config = dict(
    dataset='pen-drawn characters of a made-up script with 800 signs',
    image_size=32,
    arch='vit',
    norm_position='pre',
    activation='gelu',
    bias='all',
    layers=12,
    positions='sincos',
    init='torch_default',
    lr=0.0026,
    beta1=0.95,
    max_precond_dim=1536,
    final_lr_fraction=0,
    warmup_steps=230,
)
Rows from block 2, named by matrix and row number. Rows with one number belong to one attention dimension. Each number is 500 + 25 x the weight over its row's rms, rounded and kept within 0 to 999. All counts start at 0. Numbers have three digits each. After the name is the row's rms in percent of the matrix's.
# v: attention query, key and value (stacked) (model.blocks.2.attn.qkv.weight, 576x192, the v third), inputs 0-191
# proj: attention output (model.blocks.2.attn.proj.weight, 192x192, transposed), outputs 0-191
v.114 098:486499523471461501507517507499472485469501462492482547489509530489470523510515518492521496514528528480471524463476463496509464486490487477477469527469495479478490515493528502486532491444523496515509544481494509457521498551484459481519436488479532464478494501512467485496502521477525471535428514508493514459533478474482530506509478493516514484531524486477518448491507476431469490493510498496467501523530472543500503507535503527518492491507488465491506433507482486485513498519462490483474529465518525482491477496482484499512475493492490562540514543492500556524525475493559476490
proj.114 096:535503485508486495488479482511534479528492509498513466542515477486555528522519491546489557503482501534479508559516530497490525499492533497505456500487454491517558471463503490502475470517505515486479518534509521561514488464497519504495497508491468528519488532514509530535510531504493511489519506508509509540492511500463493460509514509514454541498504516508501552496465541556511514497521489489542487461502490463509458512494533493499512510540496494539469535508484560548500547471545498465492463500476487474507530484556544528509546514498478476519481506493510479524489488498530532510
v.115 102:469499474491466467484493475509504541478499510515473524458506476484514459497537506523520476521479495490521478501498470512474481501469476475505489509478487503460539508554545515470552541493485497509526506543502501471491522486514460503524462501484471515495487575528518492478507541472531492535459500471503538482497455478492482456470512500487556450522500492492490504487495535478454545523529510527513468487493538521468501507507472517495516505476529517479495501473497473487501518489496516473472526545487517506501529518449526510462464482573453549496528503509486511485473507489464516511
proj.115 093:507487487503524516485507517462517504560482479464435487503508500490529529485499479490492549470493492510490477474485540482541492520534488485505524517469492539546487463468480480466468485536517510527483508459503491546491515522486528478492526474488510504508513472493484535505446505528480499474511467524510468445496514493532520541560497501542489504482520498512517497456495525497501476508524442458470489536540478500501463493486492492517528501495471493512523531480496514499491521549508512510497489461478485495487474472511503493528504575472576467511489466482492481521503498544470470471
v.116 099:527471482529507466489535478467501499519529547494474493471517527467518492505471526485489501477495500522498481485488515482524498467571492485529472502478494500525514522495464467497550535455455524513503480488433465472505494479494475479490486485517520484457503518553490507511543460539484484477453479475537511508532489488492528544493522529485566489531527495488523518539480547484485459492523499466502503506470511482548488518486489515540488520492528493415477504520480518532526530488504513492485456473504505480508497453541531497477504513494492497478474470496487494518482492504522500529
proj.116 107:472542500524512542535486533514491513482502506553452521487479471496517513514491489500530490523473509520520502495474474512437519479465473487474511497495501499513469461451504503474509454496519487459475489467549520502507512504521519490561525499511472489538504480470533491517505526550537497533473487485470497444478480466507501446508503499507458499486509502470530490458504490456512486523481453520516501469502512535468530508483517501454507499490530486470497501509509476469523521481477488495527531552515491508497524487518504529519528541485499518516543505534479530484564521542461494446
v.117 102:531524489506516533469498443460505500492515521505491538539487512531519498498476500497526516502454493477495525498544513486465508507483491483496519503529525541466525507502502485506562450478497486503506535448495513472496510490539483499506514451530496498502519518503553464524498503462445496467469509481489508458561485461510480476476516516526492491454489521476548463508469497526500522467505542512499460476496492509490524501452501453511550523502521495506497568489514459511517462490569503525486493477484481471467521495473517497526517510498504449494517502475488475480530530506509520482
proj.117 094:461506493480485461502542507526477533491475526513474488478495485500500537498513492494468461488542510525532470470482493519496490496530508492482454519484471507510444476490490495519489523504524533506495515519501475475525493494502545458536491545436488500510474428438503534477490490509537488491540494539488480510473511528521511524502468467453523513518517482505502530448541504497523503537502480490475516540515503490490494485528519526504530507517479549537489494502519487455524505462443505514470508519453492524508444512508476521539475534492518496504450468523522528481472528506500530507
v.118 098:511502514520449515506507507485469531454475529444466518465526503515476481517520524507455515480532483518491470517429485478474507491516508499468503532461522506446477488483538538507514545476506499523502520489550510497499524495526477515483483492483531500492475502453470493552543545499504491532481498511526501492480494471473499508520493474512467540522496490483554496490479493496507522499531478499480522485467495510495546519500494533524535451480453485497490501462467503456487478526474474500514509507473503559468503500481487492530478514536497538487479549507509500544506485547487449455
proj.118 105:508522523510530480441487455476531459546490493502498501544482448472525536498551468501511510479491496489517480531528516485535489518483463483543525515505492465521524443495490485509455486511502498493501481543467543534489497483461458510496511518509448542506517500541491502505459518493510505511531501500513493526481496539507473514522547500529512482462514481518460500507518507501465478472548517476513466530505486515524469454536520516509509502507489463517482540506497545566508551513552502490488460513507484449488493491497523532496531522501482465513496497490517498495487501449528505499
v.119 104:530546528480506513473458456523529499490485520480501500514473513513474489483522520507521499489519477494507457512509519500483460534501587535505487465481500480495506508542510482466531542502481538529554509558479479500522493531496471522472470490478503476547489500509493482479473522498486525517503486494479537457538450490490520505504533531516517498435536520528517520492544512466465508487502501508501502464508511478456503514470514459489504485507474527499510538490479478486506500501508502485516489504497475515461525465482486530577458506542515490501502521515477521452467532530518519536
proj.119 104:503476496483487445503511513544522512542495519478539484480538488490504474532528496521502477514505530493517501522489521543496528492521475440494498530508486485497510474487472517536510482499508501501467504450525508488506507484473467500519510534465494527507467477508492597504541492501514453479503511483530471528456524500493505478486511430489484528543496528465516441486491520524497514525496513476498513505561492523526508479537512542538483482522483499498500523517527497491503499481487504509504503471505564515519502495519506547447457548441506502504466467471519495524479472475492512509
v.120 098:481491509482438500571511538494479521508498505529478479539513535500470490486525484508462517519479495493554539487454544480509494500539479471506518515462543466482488489491538491517481521530474526485524504539537534517506489477477483518526444433504514512434475499534556504460497492497531478462467524508458499485505511533488478488476508504472457504480500468494482524497527458483468497493501529493501514506512471471488500534502496495494502506494543484551515492537522535491449497515514501511450526476513499541497484528545509467526459485506500527500490515491509499512519497480514500473
proj.120 095:505515483535528490456529459529517503518542479510502489553485484492473500476524489503496510479491471510478477517536479490543525514508509521506481515541511501507518541469525523471458534503533519489510488510476496532464498508479526506457481533512497510510515534503464494515438489463463525499522472504491526478486544510475507564475472538522537515492504520546471535498514485592495509478463481509516493519486470463527472488488531465492530518510494527463473505489494492510484520510514490454523470517446461445505507536464500515494529480527472454488481498515516490486473493479501474501
v.121 106:498493490517515506500467523515540501501539454549448480509507441479486519502499491476546496465520543498458462506496472485516505504480489481495484505503488483567519463504463508543481505501464520478483448515491504504472500490521520505464530526499502506527465514472507524507496552446460507511553477497474515529484502524505505521527475505516529508503449536500453492517543522504477426541474495474531523492487507522463528515534489492529537461479499519513548516503507500474490476507486503538532489540507506491541524531524502514497456492491534506492463486502507534521529494519500513512
proj.121 099:496495508494496554537506509463535457510453464496543495440493545529502475504463536489459452510470506493466511501467534517510480527501494473479506481498515486437505526516483523469504489515526448486478501497491498505496498528438468494511497510505492470486537512530476503507507473528515499483488477506508484510468492497530464476448529488519509485539506483455515475526504486432499527423545528539485514542525501521547506507466526508504479507487490475491526494516523540553495509497479461503510512513506523525476482483477486466457511482492511505487524536488473495510537493501495524510
v.122 105:525485490459483459499504465455486479498471520499487479536448479491536504485488514522534501501479502489535494514514475518494481515489504515524498536478502509469500452486505561495505568503494535496494480529489493524527482505477518510499469494503514458471498504550503485521457514476521546465460468450464505501518437480510478499496479565457493518517515520516505508521480498512500486501487517524499468507475508520505487502513481480498556493510471529521478505477480491489494449500542529474509544486514474484435494505464530534497541546498469483527523524470455514502499562499469516495
proj.122 111:516487521509485507515486522556524519482497507475542489468503512509498536516493487507478512553521519558467500501470515524514528460502540537506505517498466491500495527561496469485536456493502482482532466502537506480501540491471533511499535470458511531505523546485468523459524489519485445469502509521479500525523525505482509505520532423520486510500456520475494500457480501511527531497505484477493484496545489533529476510508526528514484470495503509501497533501551496516514552507499467561480503486459521495484516491519498487557525530491483495475473488480515523457518505469546531510
v.123 080:485537490527494499486490492518510537518501479431440472498492467483487519506455527447492500520507507495521531488532501475500493512478500481498476513555517492505528491525508487505550516531531479558486507469448510557534498508444481497509480473513490522494496489521499433484506497473520465472516510532540493499480493488489535475493512482491513506475521539521493518522519486475518508493472466571504471537506533498515476526455537467510475497542492465511451516510495517487460488497480508497501509446499486542516500480544534503483503507553487528515476491472521519474517499471521474477
proj.123 080:487465470496567449505446507500448500494515498503529515488499512475495500577491498523515523468504491483486491524478526523516531492505494477498476496452523497478478491475497502507470489475477484488502516501524473448507462503523496495479492553508507530519497514531487497511497520536548518489509507470530480491511509480530522451481494517547514524492474494518557513482505537497486500498538507491523511515506460485526528516540507517473535461444508502518514492474528457518560435522490461530459480496515514505489509503503498510521430467545532501522500493494481454504511505511485541525
v.124 088:463498489482486428492484463489505493469469507512514494559522487516488459534505480523450512480479509477507489528485492478486497511479477538516511478474533476470475529513524543510556535522487460502487473521507519506488535521509456538542471517495475542480489483502543504483534510469475500488471504472508532494452506511467474513489481458456455521477500533526495462500552531509495478493469523482501530511529478487519527471524509500531536501500490498483506503490509481494519509471483559500450565482496456469524508490486459495505525525510471520489493453494503522494482538466488509510
proj.124 083:537468502488458527513510539529486504514481491496490487448459537489514516515488494455529526480521483487520510470505470502543496505479554473469509492485466554538525495482520487554469466478508511546484533499486517499469443439485546515475508510514520476468506533542468522486482506523498544497452468477523489482538490475502534512485538496527534492511493468478500485468450543487516521505497477474489491502481504479529470519513543517501463513495494541496468502507506509460474500497515480500494487484494548501505490466477540495505520520452530470527491519469511486503537486529499537476
v.125 088:488520476520520515500482567516532529495471554511494490540495523487460467500532453502520507495481520463467463451500492455509511480434483493488522496502465523563527482473499487509531528514503525477497454496522467516476480477452508495481455490493517518519533495463488546459510510505495489500497481494458537493494484513491479504521504534496493517481549502476493433510488519515504489510493495533502510534515526495549516473549491508476484506480526502547539494484492516474520506506492515496548550518506494484550505477474543466473481505516487524527534497507486533520500449480500482492
proj.125 090:469498489476517498510537498461466511547488480503461562478512515524520507500520537462483501497499491514502527540506468518488503507546533475553504511475506532506468482532481493493503502505514477533549534532476490511494502522528528492499509479541505452486528480498545494527470496475536522510502528540549504533529536490552512478504508473495471496538473464497498526556506464512459498469527519525490514443471500498488497493474499497495512500535502509520511501545469479516457507512464480523482493449496537533449486522520454517533483471509510519466481457506504475500495463513491538522
v.126 096:505505515544509532444503548499498463527487490453523456486501507560504500504502459548517497476488468499501513519522493467496504494510516463483470505523504471480508459468487491560465443487520523533530501495500526523495479575471493516476477489451508493509471454491515485514497523499493512510484496525497508492496479467497486436496485504520534503510525509475507517546507499537502477499507521496502534470492543523507495495456465505508488459464481492510511476516472461509486505494490505487528522523529466580482516524493469487532499502496574544500511498523493531501519467502474532504
proj.126 088:496490487551519499484505510459484483490501480513494510501501513493477547468483534476488495522512516475460520488508570495526454515519475487501476484512502494501467480460422519444506514494495474507443495470463471493551520515487485512485558516510481531540472519503463522470492488498522517467490499496514502469462501534532506502486484490517510478496471479550515481486518542470465510470526466518462493517447490481499513514527536520478516517481502499526510535503521530492535493507471443483484496535517505483479466483473467499440479448480482489515469510541511509541513489495483520478
v.127 102:522524528486477485500512493484515506495559472494492434512516477486459508475502500524474528486497478521499503490542509468489490529547517522473497516498485531476515521525512468498508516527462484510491507521468520495494485469502508503522487556500489460470486506502483518454559483524453492485461491510469485538503506491511515469480487504452515482514451516496508500474435487520492532484490472493483493488508507491498519508526478507530483486447470458532484417473474489450527458495518510506487527503550507500512512489553506447477498550496542529500478491536530496514490519477511453484
proj.127 103:500513516498525506498559476484529504509443515498444531494487495497514487510514478471514519509484498487500479493504503501519493476520420516495525516487492522531517457433465499471533515488557516502511506491517488489502471492523514492487498431467526488520495516513512473538460555520526479524528525524546498509519504470492448566496549456503491489495520492511455502505496505508473458487523556518518510463509527532485495522470505477464515516542490453461488514533507502504462499510497497468477506498495476492519515524468552554523520482487532497518494480489461498489484523506489498515
v.128 118:523531549500496495479532529539511471466464478479503506475510484490506490462523486549462480486481483500502527479503496532503499482508538507494493546451512482495457478484501464486488526462459500517485522500510489505473499554519488517526499532522467501509509555505572510502525507495518477489472476505430498513535495509512476491503509524518517478508483482447486523477528493480478481507486537498498478517498485508491486511458482509502553499494482502461460544522475501494484543539485527477516451519506484473499503455548485451513429501473525524486462502499486501499480509528561493528
proj.128 128:493498502507478488490549553448487522499529516516487511499511469508548512480520485498547524553518492459503473488467557484474510503517503501555518510520520521514510519467499562522482473516496492499523497522531474482511473553445492502497492511488517517507518487520530440467491487515487497524499517499503495495489490503497525475499541504488493516547483480503532497530495518547455574545491524499487505482491470509542483513465495503453518494500517527498516569484514493534519522471499495479505511523515478475535537507478473541495498465500479537516532540454517496458506499460470502485
v.129 091:541519513535490497479526483501524523455483495533504548513513493472502506534509523512485525510507505559516499476447491502503525518505504506498500496488502526477459491516493495528493506492469533523478517486532511481541527514553508495526492563510502495535525487531517496502490411465545501485478493528480509477530499497513479540520518571506453496525536452542562529475497504467472500510495481487472527518484511553513531499491487475502523524474475533497513485491475474518503524506480476515554519490468512481486471498505461490509492447490496533501532506493470494487467509512440489519
proj.129 081:497500509491473478494522474497487520515536481440509559491510450516537481487520482521524464509509491438530488525483539508499511469470474479540508484543518504503533486459521527525530477482523499526540476469476440491492497548468518472474535481514469472529461527465540492524501503509452542493516514495558531496465482508490521501483495500479533537522480447434448466509493523524508506498470510477474491480486474489510491516513496531493484492478492488495486512453528500506524485446512503492511506501524504526521507466495533490479495527499543510522510526511516495480497517455538486502
v.130 106:485527515497501494461515483491499501485496458493506456531502515495509522507520496501528506499477504459515515514490502458510497488491466501427479541482483509480457563456476461523491522519516540474491490507504496509540524461491496467493562535484489492482493494463479525483600471502500517504517470470461495541492514508537480518552486493513528546541496468504477501509499469468521528500515444508476486450492498485456520479527519493474486514481497516489514521485531491507534538501517477479465517494482475510460486484510521454469513535517454545495489534492503521509512483493499484516
proj.130 110:454502506490497515483479516513480498482512532502506540489496498519525518482485523499510545508503493483449509514473508522476485507492553484518505469529466473546516469489477531509490511488468472495461522484507522508459497534462462528488504494533521583510505533524506534496450526452496485444493505532503500531476491481531512458514553498519504485508524499502502508507528518509522479481534473534495530492499526546571490496511475478514471500548542499503483502494478513520465528490472480512545530530513520512538501501558494540550480460498505462504527537489507527493457510499501525491
v.131 100:492534532499514508518460508481466458552516461518505452533529501509476517541534493509487484495511503471511455521528480505524510474510475464486566504525449531527455505501468509490528518459500503474499481475429490524505513497510518523502495511495550512487493493513498546505483517498476474516543487527504474537512556514507522507496509459530515515523513454469485487528490484499478478529488512516512534477503479528484533521496523504486468484483495455518506483525506514516491471485487585544520503522502502485536526434516517509458515510494504450495472494537532475526483500482505512499
proj.131 094:530519512517491519494524452484525501477508490472491490508519529545461504493491494529452536488527472489442520478474511479497530489466520490498495538492495539504488518498531496493477483489491499492507500487506531549514511491507481497469507505529502546490474500535518552496526557478493450440515516512497496516462480476515472483507469503521472484500547551537543518537494491498494442500496490516508505520505522542517509491485506508545471485492511509494496517509479502527484498537473453514498525544488505570508521526494535497551496529466424489479530525499504498477530504548500517449
v.132 092:485521512512458432475473456525532508513541522526521523470509484479475520519509525520467463528509515485508470535466511499504513501519565461492522517487513519482523500467458512483499491465469481538530501528517508510477514504486459498447531536484492507518480505548467452481482504531509508509504510527474480518478508444526497451542490497500494468485465490483531469471491525501440505512504481534476487471499498475508494482509514510540526540516477479459512511462505523486471490437528504469492491474528473465556525499482542526474522504496470521512495526508517482507504513525526509480
proj.132 096:508472486498495519437507562473470506466505504480464460542473530486486513504489493489509507457544514493497513484522533536506500498479485520491501528473528548547514480497494500530481469521466470506461511525488476499479493499455520496497496492507539489486537550453512499495496493420466503481492490491485510496515474509450488517510498501500480485499491531576526501537518517519503508532516528510446498509577519502468547512507469501497497518489488468488507517505490498531471495541502476494506537518470492496459523533529475544515479541483510479497506514436518499466501479504468504504
v.133 098:471488473516517496465538466519524494477469487477530503496480506524535504541496544446539525480487498524487507510461510503535496465509521496525535508514509527499502451476494451482499493514470509504463514499514546530491507506459484515493537538475506515526473450485464488501510492454472492512486478479501472515487493499558532456478511506515493496504496484502544505515472502484502524537499504503541518484477479519504542471450521507492517515504510476484517494529454471523495535531496459554472472485527532519485473458470460473508496521455479560492505539486495501476491442511519475453
proj.133 104:520489465516478476457491517515494504512562535498507502544515502483468481475514500554497524519554494475469510529498528524503510508498484498492492501522490488537491544522483517500527465487518462483522482488513472508497504512453520512517482506530545510478491521519522432504491501483473542518515475509519515523504477515466480554548523501519461459532527526525521494543535460553514521523495506550470499492541536489518502480527512528459493476486491525527494511498514496532467491474521530457546558480494503513545497527524502484513499506493534477514496517473526480490520504471463560510
v.134 091:479524481465484506505492476519517548534477487516474460457494541494460515524516484478493499494554489486496442523504441478512505469496529516492506520513483505550469520512519546518507482473484526462505484469521504477454486526523489509524501508531500484519499548518520510515466480544531518455546499537470503501520504527492536514520504499469452486542467484491491514482523465511478501458489486549511493454470526513462514497516505521493465534445468520472535510487520486480512439484492554506463506480467471466490484521506529515492519514498472509504529519490448492504511505487494478521
proj.134 092:491485497493546510529547478484460555532518452453482534535497450507528506507486505542481496488467491490502525479488533510476494523496508437500469493501509521486506440503521502506489489500489497476491468494455474549544486541506475525453514486470478474517483471480514545484481536459492463459481527520514489492461523462500499499506512496523548523489540557445481471525516500473524474471518521474464505529509502520532528497505433516504529519499526503488548512504495492509494518529488498460502489557476526540504499493526501476501500481496498477497486499497506491484494478533472480506
v.135 091:469487470502503492531448498477479534480506554463485508513502494528490507532507502489463479508494472508454500521526483497478496509491509468513483505534468489499497510507516502511525507473507514508493529464487551519447508495500545499539485516497519550477511468482471478499519485502528504489541514527510522504439538501460542472486487497529533470486480546493514495485498530517519510451505538474489502486505528508475489456466531461494537492510483485480514547489483536500541464508469482486471516556507491489483503478487481521483487542523473459475549489493485486490557557463567516502
proj.135 093:485463476496534535496557513486524494542532472513472447513488468491510468464521509533520560467514526525486519463512510513532504484529549533465484530502495519500496558530514476469528469513525483503521458519493460504554495480478483490477497519512504502528500486520505420533458540507506527537493498481471503522522464502489459511499488480468484511512517532514523482531504456517485510510487460536477465489459493514544510527496499520471487524500450479482522520519502493512449517542514489523485487465463499501528461496492515479523505456500516508485470509477502513518466472510494501512
v.136 097:499486518543442497455506512481488502481494498467517486497482512469504503464487433474487565505516497551513500487526483493521524503528483452509506503512517480506514514509500465498467513512518501503507493552525459490516508480480489470537514481448496486463467506473480522563499471518519526516445534508497482563508472490508525504505485501547531489516496479485513529497544500529495553533488500506509477491534480461491506537479514490449512503483509485511526498530497487481455492482447469496512511526500478500497504525475470532566492468516471511549531484449470498488477497509490497463
proj.136 083:484527507488531481499516523435501486516489492527519502531523485487521531489499501519529489475452513469479464516497546505529501478494524527484498509492472490547464508484528488493482535481534461502499494491466478519495479530481555543477480541536478504517547512522523456494519506502462538507494531489492522464499514529525480553499499512483505520534512498510542477497460506529477521496483488486477483447478492492555490504486521506555484506490501496566501512490515485513510488511530516482476507498481500475476495494551452484450553484486465519462519459494528525539498510439522463487
v.137 106:480504517526471500499493500454480493448504498456544541505465517492545493470487452514509514490481518502492520449517527534491499479513513503525476495513524455477522549500489472485440447502474491507505552490538515476475488462522475497457472482487487511481510523502502489510460503502513549508467563507523483483516509490470507501486463520497481469459478549487505490461498550578503514494483517512473501473497517451492468523517484489470513523535479494484527504556514488473493491525518442505489470498515509501508473495494538514469529494508536491450503492530485495510492492518469479516
proj.137 123:486496510484504513491520555468508486506490522544485491468490486501493515500502526450559501522491492519535489533523495499496510534514497534523508508479487476502485513500521516489451520494488520483449527556496494444513522477428520506533534502503505484507525491492471475483508460519514523495490482489499511483512515501526481512491499524475499521503473426543502514439450487512451534500494480505511480520510464476504483500489477488518508507485512491484493510448524490522505500452514449475499467512517454402453481495514491522449480508510476548508483494489513507476497496458543509511
v.138 106:568492490461508533484454527472494507501500472484472499476452508508490502511487489496524479463492503474523481494533513525514492530468505519478502468467560498487496503488509508486476509495519537521464547522518512487554485496522482479527539513469514476506509485501482476508584459517502511485462497562510448557480480495521527474491499490534533512509481536503508503479517510523522521514526467552506540504542506517462532509490479530456479530489506543477522514492476492486462498510485527505543510510519463467516529489506498511457514483462529471498472494472465518493501450504515503517
proj.138 107:492498520490481525486543496507472490476514469523570521551499516491450514510518518520506541530508491486496475515486539473509497477477500513509490512541536538486487518485515531490538527499522458501496491461538460511496511508449522518461518509515469504544484510470489562507490479486489442494486505532497527456468491488484497505498502537498491487518518448508514518443457508483491469497453507495485484460511506460501492490512480492567470503458505516508469488478501490538506460446510486512510555485469539511489486472505494505511470514511481551505510513546547506498462503477475494494
v.139 092:476486521528492525535484524513499525507480533452522509523505504493520521527467507494523557512522490510492512491489501503512493538498457502502443490470472537508501494515463463480436500476541515471503506484499467544485506488565511507518497444518554480486534492490553454536502498509497459466553487489510535515554499495500494471493504520502505498461512473497473502506499479472529498478510507527473484516506493538486519500487477486520480458496497494515483506514503507517506495504480594456528532509480477452453482515554476516517506507510534479462529484489499511525492477546521511486
proj.139 094:464501508532472494483477455538478499531524494524475509492468419514537488483550491516514438532494479533491464530441508455497484504560555490512513510473463501489493490478514469491551481470519512501518472503496544478531488487506505497495458481481475523524455490510521503468505474480536521475487519522516526510519504502447501518516499505500480504507500478474471490533504517521483483486500538538460468481493501502497510474520484520479506515530520526503498503496480477516533515476498491532457482506493507535560497496466527470489474494461499519500487502520431495482481474446496501540
v.140 096:514478492522557490520491510490500459502473488500478516539519426476482511523535520486484465476525539482504496522518524483507443500477525519526481467490484475527499522511515553515515459515502498490499492520479504495472498506523487507531488487506516495532488481521511477486473468534475490529511545497523544505487504507486513495494486519503471482509516483478520481523479491536481507462503488470518545508520476515510465528488484533463460463547485461507553484534500526494504521551504462529494556480475499519466541496491517539456542509465443489504463483534508513551494500545536541508
proj.140 089:528504495503518546510533481515482478484502544467483459452501542566498456518444475530529519534522498543494489518495489490521521490505503494469510521509463519473548541502515450506541519518487522503503521521505535477538507470508529487473502474522520534490506505483493516544540513475498521483529506486461507527494494520502474498501538461514529481467482503528500510479478493476522470483555523531471450469451492513502493518540527492513508496491466480503487498496549482491499486469478491503469475500495515505528442514537527494563466471524524502464481520505483504459529506480479533483
v.141 094:483529476532534504563493494468514480479507490479482527507522493480481510541479513465482495456476489477498475486502500503502489482498510497492503512512453542528478502526537486545534483509489496510477484451483515498454493512527475487477565533472512483500489481512484512452498519572478521485512465522500455486494508495505474515526513538534491496513505479497480492532503489511483518487474530542432464508473524521462494452469504494525509499516520520509492523514539449497491450462544495503494495508500491520482526503522575532484498486489534485496497564503541513501468500491477552520
proj.141 091:513490501512543522491508489504486452508498475489482472501491531480448474501498494568454499503493513532489504463501500491470503492516554496485476502460511488501525510501507530515516517518485496526532465497483493565490505522518485518479482466495501488475500524486476532555494525418510480470498519502476505516467512504498508512534489485549535468546512541479510473532508493483514447516491487524531527496541491521552479517520520483462492514457487500479537500480456503516478526548498502478497530526493489555512491495488513458561504518534468475468495502437481520510498510510471482468
v.142 087:493519509555526513475537443501488492529486490524477471498499532506526536468516478517511468489493519524537538477513462537502500534495524534479472540484499528501496477479540511519532517472477517511567497504507517508526489499467535513469519514518467456488492501503485513507509528498507484506504470478520482527424500524507473569503504504507532509536517506494503526467525539484480454482506517515526484502499461511532544514553532509477514516495483508506517468485508477532473553516489509485492530460492481494536528526473444498540524526444496517526487475521494483468501489466483472481
proj.142 083:493509477513468484515457479491523549505508509486567524496545484483524536494482525473476489514443495503469482516512457490463515526530496480496496495481459476486502512514513476517467550517499479498434459486499516509463495484542490531529505490497483493488542515481497549498538510524494502466507513459541517491532510514520512503490484509532529494524523467483482507496489489533578494478473503458534519525508499496493488507500515447531540462498494499498515478490455470439527444497482561484546486513505501503483478486512510480503513502530450480485533509505541507521498485527523495490
v.143 102:485496479506437505483479474509503502515482478486483532510542513526563484505494463510514530467434508510490497498474510509529515474445505503492552483518506503550472475465454443514481512482493508475487506525531478485486512498487525506484490461524537543492527467475466535455546465516503514486471478521527502489524520529479489527521505509467503543528553475521491482477519533513475558477485526497463504468487486511524487503542521527487550505521486510484515453519497503451517501517478523489506487502498504507484486513510509480496493471525512535460492510488531503519486431503473456509
proj.143 096:470477489493491483475482485520506516506536501560535515483487478445518510529474518431516502495536491489502523523503486536516500514522446481519464516495529512511523448492518485519476458502517546507469499511494493499497498513514455463503492526499469459518491499548505539497468473525487502472531488494460489521493507487511493507465521501516504506455544491495490510483530494520495462532513506463555502539528470504484470499505464489549513504493477534510504503476476482515465466464520490520535507513494503483485482501516492502447469536482491499553542476513526522434518508550563503534
v.144 104:498483529497485471428483532505481459512552515517460445487486517469497489523489536490489508431480509530576509510513512552514528510521509543476490496486469502489516469517520531469512500523557487492529508483553499509505513493500475497456497496485486497505504503519494474466487523456528487481482511489530524455528507517493485469468527517422491483498514574520482535472449535518495482490532534496489479475492506469508494516521481497499510510515503498480484540481472446471488492505515491538486479477516522483501500509473476518498469523510499477514477457519514536516486532505500489485
proj.144 103:508478465510525508500484547485508544441482518486519518514481476489477502530489496453474463520483495526465501478513445485503499498524483501501537482463486536482505503485485485500478526532447484504450505535476501463505486434534512489530518488461530505517512524475472504501506468513530505516494485458489494491532512469510500486509444488479514474468488426538511480455494497494510513487481498508489504583522483464460501526468492461534518484454525499503515455485536474468496452487484466478513483485497441453453504480511520502482531493478492492505508503498493514518505505506488482505
v.145 098:492508526476485513482506482504534474535528482548460478511515524483499475517503483495481519485518495503499491468510502514545515501517526439468494494524499501496508441491485474524497487507500553487458461491510515506512486498467518531451527517466495491495541520462489519497495526509492481522525476460484486505520530539502566552481485463533450506517496479486482522533506498513502515499511447523498513462508494481519551509493500497503499477487510503471545487518555572509481541492476506482516532467455524499476514491528496461465493520489479510519494492476469506502528441466510460436
proj.145 102:506467502466474482497467507507507456498504521506550482525511510491478531487501528527493530486519495494492534533483493514507514510462462483515534514530510527507478516497530497477480493499515478515487525484490533499499477534505460491514478529513497567483466488574523548490530502504475446461485498502507520512501499542540440461479508489515491517517551534551532462535508491486500480502493487521541542541508557526506486503503469524527508502530510510494497494524481492522477487488452521469513505482507459530502500515491490533503473489467457465489557532520518491492529513552460546499
v.146 095:505492499464543535482524497514486498460479475497489557491519470495526495518488472479551519528516513559489494508544482544483519494486513509512531482503568483494551465540501467523477455520509479527559480489488523521486508464483469478465496505500491508521515448504487477492495539505484490497506490477526527460508492481540533521493493502490504481482566487467491509497506530498516525519509479508501496517517490498553477521518519513508472489540505509520531500463524479500477516433472469478525484485504529545559510510525495501512507472492487557540524464521497498484553530501516534494
proj.146 094:478460502506493499518482449527520520555518471535505435510460530466512520500482511499497491507525498505542500511477508476504475497511483536444475485515517505485505519478530476503520475504541520495504495520475487470517487515516525523533503455477490456505513496484472501575513450541482506512482483459489458551518501514449490535505501502538526506485463496495515532503482538523543509479484509483477500469463514505470485491521545503495532467491504503491471515485494521486522481518496515476494536502500477492459470554475506457462517511566493467487527490486525540478506493520559479516
v.147 097:511469494500518487470428469497507504545534492506471475513474502499506473519555531478514487533481547494469497467494527515501482506481510457500527481537501508521505513527515485527482517521477503496545554506485510475521480527470482530499468431480503535511476536497499526506531510503483474502538537534520526484473489464485495524504508469539512480442509504516481490484486485543486524520478513478515475494517512486516456503509494527499442516497511452490541488538524495492497483510489459510480512494562499565508505459495470540474485508496507520518529530479504544518463499542480468470
proj.147 093:546487495502471504479513480531492451466465536467502452516500513504478519470474495484476508472523452550483509548495521528543508491503472550488495492459470499503485531511492466473505473491539543491478485534540485503526551457519531489508492525509495477493497457482507469542516482507502549541487497491459511495496500502488454510498501502437473477503474526524550477527473487464524499526525506509500483479477501522505493506503490478529496502504473508472515504471516528481470502455545506546494516449465558473476481514492531509489510507518506487479471458506525520499474528452527523518
v.148 108:520491493494493512499524495485509488549574457469506465512462546511456529476488506501446499479498487501445517517511460517492502502542497518532496507466506499448562504486550520470522502546500486482530509526476524532462488511515495502481490477456520498467475526527476499528445525515465477527509494512489523481539496512502475489521476496510502472480484507469460532501503474506484470501501491494532469501505501480492516501496534475487517449449501484476479530500468534514478446527465530445504492480515496452504528515486525515488497489492531453532505488498525464470517527471527481511
proj.148 102:471508493475495490546507528438510522446467517515484490477511496541443497495537508497486491468462502514548489484502485461501487477494510488500515515516486475520454497539482498472467553457480489547480485505473483502522464454507467486480493528515501527519543492508488514436544525499515433444491504487523511496499536467520519472503486469518492494491512527512529475501461515471491503526469503458495531557487516517510512502471491455540501497517482490520511479529513494525509501519476475507468458533486467500486513514502494491492520503474464520478494515518493535562483506539450503481